{"model": "self-supervised image encoder", "dataset": "patchworks of several textures", "image_size": 32, "projector_out": 128, "nesterov": true, "epochs": 63.6, "final_lr_fraction": 0}
Rows from block 7, named by matrix and row number. Rows with one number belong to one neuron. Each number is 128 + 32 x the weight over its row's rms, rounded and kept within 0 to 255. All counts start at 0. Numbers have three digits each. After the name is the row's rms in percent of the matrix's.
# fc1: MLP up (model.blocks.7.mlp.fc1.weight, 384x192), inputs 0-191
# fc2: MLP down (model.blocks.7.mlp.fc2.weight, 192x384, transposed), outputs 0-191
fc1.96 102:105145137064076136102125199178114173149115092197140092140205126117137128143133142162060133077140143173119098142104125138117173125169121180138133096143180140128136114076133086195112132104139119076112155177132150141114178129080126073151094127173179099141120142140121149106134115119104120142129109177132116101105153131049184140134147115127148139127167114027094125137150122124158148161122112168132098104125125122141131161129157151177141135128144126126084068152153120174113041152118129088210126144112094102199176103195103118119153121133224061117150119159127136125171067094121149116
fc1.97 098:133106164139135122123053136110105172143090020131110102127175082173117152149102176181118025148140165124126126138152083097080135157133166124151149121044109124158174095123103130140156137143175139113184180087081116089142166144098145117149182153171125147147146146126105167068141121113144112138154128114136123109085168112096157151126190162143118148115126178181073081157153137137124165120162121130077107146155132112105159120094125126140135126125150163056138121139144205133157102125122084063134127125156085173105111132084123033115121102136102139144110228130154132107104126160151068115
fc1.98 093:099176105124157155126140170164163107126154122165156119172105191172167081111142146156143211106132154119147170142127147151214185137098154126118147087109126159122120145149145156113121102127110131139078108172122148149134101119144182118131149121140145154136074084108180142159135140137145122156095137150087166151119131153156105173153193114114121129141128179131157134096111089123107159172089144158087148149086115176148107170126172130166146141145183124172185127157102063193081157108103179131144145153152120119090158121135126122080124255193149134153108033107139110149160051138149094159
fc1.99 094:155131150116113139107138098134110156116105120152170093061152127125135138089154113040079136176170175148123132160091029131140138101078150182139184145170159119118145116103141136146116149151174129053131149122121110146152079107109145134143175145072097194083160132143095134133151149128135147181102112104136152107120096123132148150112110098159083167161142173164063126127130165173143147129155086133203085163164149165136128134166177117073114130164144119126107119197091079099104099070151099139139140145164193069188119198120085162150135166095196158158183145072101126132114136143112136144
fc1.100 091:169169116137116108057124102093119074118082133093112167107062139157107117147117151115200121193186119155163134090148125158166050143129246095152191129106141152124135062128130124151124072162077118130120134076174163126104114142134146169152118153117080095084145164127083098132094144144107099124130149103110140131112137061136163106082112114114109121147131115116171101192105119162105042096157112163123139135145123158152102182099088116165119155158156161143097187205146127093108085152110119114071153103115117111094077163136124124101149171070175147115084124148119130118173123124143093078
fc1.101 096:134131148127145175129106093118099155101101143063159137106108121157121060118062145180112168051122125153068185187122161121036125168126050120092159139139087100075136133103156093120093206131125150150135144114154129106152169173135119106180180138146169121181158130164128142143150117101054119148155074155190098155100153161137155104165160111112123133071124094140158112124162134127127161169105092202151136089158141156143122121167138107099149112119144098129140073111145141161099129108182107140177110162098198127152104186133103138116143164150156116183148139115140173140180163057096152149
fc1.102 107:128110000198086134157128085125124140055155136100114159114114152106145099128101128149123105157090154114102077106156092129127148152158165164144125173146084121143113125177188091128093129100137137141160124153127120104122110143109127079155136134155179113161128100185171059093179207128057152120102155175130086194168141095193110088136186129113099087160123109145149133147138158146168135120149143087172173129101126131128128081089164127088187085149134125098153161086137132098174162091105121114135124119155131176125101122149091131137125117123108108199160165150062163146199154170152117116
fc1.103 106:150115133108117133116148175156124028139125102163128096100096108057182170119137136158157113158111075228121128137166147127103153115168100168165191142074130062077126106147124190143146135128115138152121076146148130135104150085119183120151112141130144175136156097093188153123141169142112135154147125139151145107113157127096044135108125128130145066091173124160117090084112100125138144156061147092126144164145136140127140138174154149197137129070160149138131102133193147132146078139126152131138092119154029153119128164175096142108186115119047082091121120112151157065133123093149102183
fc1.104 093:122099089161130142176109108149161122146101145151075134162133155125147113111155111147162130127222153138111156170168161124102092146109131169132145169094134144117159144121149096163095109071064173103128126161147135130156162159117127090163144076152082107169110082165151095096131178155137117136141159141225158190123163170159081074135188117146102133142120129088138154128157151083134113086148157160131151143146023160123111164112128153123132062116155141168044149151153128093108132112125222133078126089141167105090148141162156103138144167142130145112101151088144162174134150113119238139
fc1.105 106:102139118120193190111157142143130169091154100089178132114134138149151145022119155097079184124131109108074104122108152123116160122112140135125123162216108101111088120119130098109161146109112131100103120182194121093084154169153129165125158158133185147106107118146151112113172102099139123158133157208088107151179127121118153109193144126114145112169185117131169127184183118209146128116129122079097101124159117113047076100133108016074135180125058127175101122150116146089116132124144160144177154126100135125108129094109120115165142119142150137103147055102165124154127091096120154152
fc1.106 088:166167173090123100052095138130163096158150124120110148148161184126132108117165127109134127115103149114105171133148100135113105094115105111132127104118114134156048110099163116120118153093174149130101184145130151121149132133152159116134150132136213125080121147183153160216103086153120104113149139046161081095144159140103179140146156106114105124156045093047104119138091147171099159119152205081146101135174168116163137131101126135125122129126147118136077136139105117120226111150125124092121103107106205140199127122202101117080171115133123188090200137098109126127126136116104200166
fc1.107 105:100154115159092152134175209193153000150101127081127105049111089134121162118144118177130175114116086222094103114119097102103145122136128149196160143119145117140132125095122095123142131198096135126168115132143112131064129068109162172133184107135090194108139097173182191126095165142154099151119102159145075099124118140090096133109110160111077161094129112145093113162065151173169108127079109166097158150108136164124109168117178130177121133137111130111096085185128148143083146135172123158099128103183095124136159128129127125136144130125137114142117105150073140104101145143085118157
fc1.108 106:180195158127132170136097143175120142098158138153180109099086128124146126169150139151148156141110175136125087130149147132151162148135075116147122191162057118164160096128116117163125129083113112092225108135121159176114127101107171112128115132133127129104107147105118124104243214107131058145142134146186127133092133136122122156108080111103124140130143148094164164106116168145146097101174114098135195120140139122150188085105121157191126172160087137131145171155104113089238148163123108115096187108069094118105142126139110118162121172077137118083142176162161142146131069066153141144
fc1.109 095:120113154136112138124153069070194144132122094125128121099126181051088133112140109133088088127135120156127108140100139095059127118100115161187083117133123177087123143143111143103138138159116178072131072153121073071069087112115137104064098139132102181149106142115171154127110087072104123100135126126187076096146093139136095198090129084066140169150103141119154071148140171112108081116034131078095145142097127113133171090113136127168075127105121136117121105131090119107150120163124137123135170130122036163168119151128157102175132185113108041172152107149118099140151076110151079159
fc1.110 110:111138097095141142166167132152115214163096124065138160115185182110135092128110164105136126183104164126157133161121102181139197151141077188163160105145115137133127106156105088090176128139144176108154095124170110176117138121103179122103093146155122071159124123099196161160107122066087096202138141111106159185180160091109061184055170134154127147151115142129179100123156155119119110126129092138108042090130114086117118099166111153138153166136120143113110151141174097115120171155091123120124163166144135077156089099143129152158086132138049179137129146208089165122120119141128094132
fc1.111 109:141149137137064141068105098160175176125098108164091166163071154133157110141123088142185098183142146107153178080112096130120128097132102076158136109070184115152149116195126156118136193113128093228167132141134122150091106083102110099133069151151097142102124148154103145153186097098174121118156110121146084105130122155103120088125158133137121102128147092178115124140142132095121139127128062160162130198142157096111147176085117127142139139123189116065111090092168165101091172143113124116201147140156116157127157144136129106156117164062197107155124125114197215071100096129137105096
fc1.112 095:110074184111134135145128116125159090199162154017151130104142123159148103106145136211169112098117150151106135133091110164087089149134177117136124125143070168126132200036123161085151089178151152136124111130077150160156120137132152122111162149074150188130164133104133122124114178127172105208143141078124166127153122167135121131116089158149166138131147109127120159179104170162159110124124159082060094118130144096148173157129085166138144112089128121111104132078200123117154171120094124095125069113108165109143144143119048160126089143154112132069144120124093082141089084140098057142
fc2.96 096:126132118097169130122136120141118129105118129134165179119190103104156111105130069162210112126127106190099142089174178115088124166125127156173175146112121063162141110173119100076086094098142140138151209156065137109125127099097077094079161121084139159153131151101102098149150132131103137163160066210124095100119118171133139133143108126190084068110157102197165124111147161137128104086120137162147084132107154120112108140087072185097183131114137124127098173120093115180116118146187130158122086167088123151079205105106077149122128119062142153165133130175138054097124129081120135142
fc2.97 133:159100105098127104122157075121078071147116075111171179145138115105070120123194149135119164134169110108127044103118159122152125156103107148155116103134094120049183159116129138118142141255153107121151188169155141120124100145147174112134133167127109126127126105128100144125110113105161117152097126130124125155057118111138139095158078170106128163156150140063167202144139063126151101121234151134125131117103088151120097142145125096075152148111120110140151138119143107131072162146145150115132128104115111079202134139126120010128119206094145137122157089093129114085129142139132083164
fc2.98 109:158171100137105182158199116132156137116160126145111115116133121087122148102255136156139129128083093116135089154166164101103096122119085135215114130111138106102108140112129125130179188187081138161101156101193155119175120138122148110116120139119117156126143135109154165144119160131144126153150140162102111105060153169105104106111102170082133100129153178104119199156110127081117150102129100090123070153176148155125137160108139019089175104113133129125137125158107087136130119099098112079093145145140105131132123109123123047119101061139144167172107204182120156139152167179129148160
fc2.99 085:098119117162108154101095151134114161119070174160130101092167116179148092205174087076066196123130087096103163179116206072112135163107112135083167156147108136164212147144139155113120110095088035158129123181163121130119076108163085123186127128190130117129136141167151172150119170148176065146147075115095141116083155096116116152157101091088127100069127142075109073159187105096091139146150138139133079132180131179117127117141084106146127109201142126093108182108108080137119106150119121078084117156145097132112159128130147107098137117114137110135159123080129098147151116153117120091
fc2.100 081:132108149077027132078198122131138131136165148083129108088147106152151130142152099190099164133119174101164138061139159133080121181108064103126244185114172137171168079088086105136095168146073105110114185164126119144098138137162131069094134130133102166097122100137102128117092114129107136169158151172089152123148130175119069120127143108143127075116080161127179110156166098159172134072146179137083158135090194154130132183128177141093128093092073130126174104144098116158116072168079123160103085133135119131137099141123113114134078145090149106102112144097123115118132106123147125170
fc2.101 068:111142150112152084087132123150079159106151140170142164092160145126136106104157088086092134187137185153104128156123133111134103138143225119121138160130120115152171059079157107150087112112087124080170162137139092152115177120127181102082102073104139131158116114099173128116117165106160123117153130147162147113109137149145148120115134081159166095118168097124181078138154171148104090119103158170099060111058161173168105083126095188073144204093095132190111069171110088074160085162158145164130103155111114195158159171083117143157102123093063113139112123142140171156098112150131137188
fc2.102 073:164148117061126151145088100169188177091157135093121181167173140071158146137136155149131089130154112110114100121146176101066139137086146161088171121122094166177082109124146138100092162057160115134119122118105129107163157133149125188060111159117188134139111152170141131152132134109106052122102125127157108096121119090084112197158219084133103116125179194106117113168173109098127069129151138132096117112112161153050118110101074166157118166135100124121139123138148101108096076102109134113210171159110097087098099156113132111139118123130134076156063107151141110116084218141136129136
fc2.103 102:081168169099137119171192091110139142119126132100120179054216103050154146134161150084190092113066140116218121122104139136149090148123144123129170116160100119129156160106112110143118119145148170133175091116161168151161131136087175197119179146143128125085093113110172068164137162102153051116115093127126164101083092156175071108165114142158140112144107155136084139097117144124182160117111127112126125083140148149149066138108142181136122099043103116109148143148085112183150137162102129105061155093124134127139130146064128125108128206121179172121072132136091120106119126103124145158
fc2.104 106:128147159148150120171176132146128109110088116084111183142112145113161076215093093132113113067126092139129021123115147128122076097101081147121133091118098190164138163117058111055089183142111097150083124177154203110125059057088155115138116126096135136168147172151135171153132144109149173134099127146110126141171106115119137112121087130122104140143121137078090112127151098140123136121200146105178081106120150137107113155154168089152100127080085127122138129134100047124155132111163121137141141084167173129038112102115169175128106168107212140133154117141116119118162122089112183139
fc2.105 091:142152136124174146114125138116097095063095134142128166092113146151108112158147139102109148139114094122129099133173136142065112113189096119106092182149089117080132122123048109172140121177125143099125156141163105096179136134143158070136174166137090158106131139134126155154181097163129062143076160092113134135081160146117181132118098110111118134162170139073104157118103107100096149072120065101122129217170102190166123180191158199137136195133108102165105103061111118137045134124130143106118140141092137095165131041107143063160154125154103109127081124062081102106143150111139158105
fc2.106 085:066168095100121154124170232123067113124085202118164095150143087138189130173101110123130129113076183111108158166160157151134140162139139101170135088129158091132132168104136117093104171089089105149132152106134213174121138123119165147134158151076120124107127150149108074066121146059153142127133148125147109132196145134107154102166104139131126090154207135195117092133157150129124092105188144125084114098175081141138144158156076125109141129125167141131145127153172099167084159181162155130098168124121147207162132066138130144172149173070133124142180113128096161117138125152181175134
fc2.107 073:162166148075112132144178124104175116125126136096120103081166125114141096140161142178156100142147121151186126131119157147121135187114175083134169138121130189113102105170143056140116179153131138134113135110129089120112078149079071134090126104130119145175152109134143152106143199101127128077109150167087144112115185169196093122101103132148090104174153105137085156085146120118150214127152165131133124100085117183119057116099130134127090112109083159119205123222097144145172082116162117172083125134134117076134093133101101090106094141116219164136157133159172064170164151169151137090
fc2.108 105:141162139168091172106255167095150104115138165097146153074141079125123155166118120104090197078110106144172067140118149110131083148108141094160109085140123121137155147131209051108157118170116151120067166047120135136132100115176130118134156138118099156124134102127118116130115136086149156129133138153095097166135173117099164117140157185144143147106108112154190123138103090124135133137114127086109041125132109183114118093129096134109119180157110123103143111150116097131164159107146170141163139149155165120086130129166157212122130208114126176133175096109133086156186142161157184066
fc2.109 099:136150103180115107096124153094144098153124111134096158156147115131084166139151123146128151126106125081189167041128169104114152055113154111221102177170133137132109214151115190160120055123101111127100167099179114100150110091144153108086123119126143151148081115149107115099118062139146127127098105032114149160157111160150153105146091108169158190230136141130116158085147155156161155134185168141108167128131154097128139159136175093126133134136121124085122113104122158161126110139136107167154149151132079134101122122122150133068185184094136210093119112135118140176167153131125105202
fc2.110 114:151127150091108150207118114161067100126117142103137119117152085099129092134126106146087111139152149099210099147090077162149119107191151098070099142108158143153159137078115132165089079123118139128063061161131192151141136173140140127080062120132158151107124134133161172103166175102070109117077129196098126160162123108117121132125182067160075107144098086140081172112123137138142127151131084136132139142160201134127189124132090149164087080089091185150133101112189147106150147102107112128098091142173139143113113116126122129060141084112140113189164088114141123189150144058118061114
fc2.111 103:096146144160170101165144163123117140125172152123168142134085136126098159112116152128156089189158158121189123124166110125074149114078100111156083183174128123165050133120135131147144197060101118098169184172174131108173175129092191209092088155162168086146134145124161121159160160111134080104108143130145151151065137115119120093084170101120140170169131131079084157127151221154161143128102181133168170111188126083139100154107179219136156097188136129135113156111163127170130138136122101106114110094182119175163119119125123116102140153121102130100051108144108140097142116098133126131
fc2.112 088:166119127222157081079123072135122126164077181158114140106143108145119178079105147125079133158109115138103162085157146142154102164197150104133135199111138157140158112113061147078114123102108141162140118128147161106109175077105124072173060143155070113155146145164120107128117198107106140117158101075116142127120144120196118103111111152132086091125097083149144053152139092068101109159139096141111131108124161150120139140110175101126142110182163136159125150145075153140079169087140119218043107175122127100138107116113114152166150107075044134164134101162121153121139104163156104125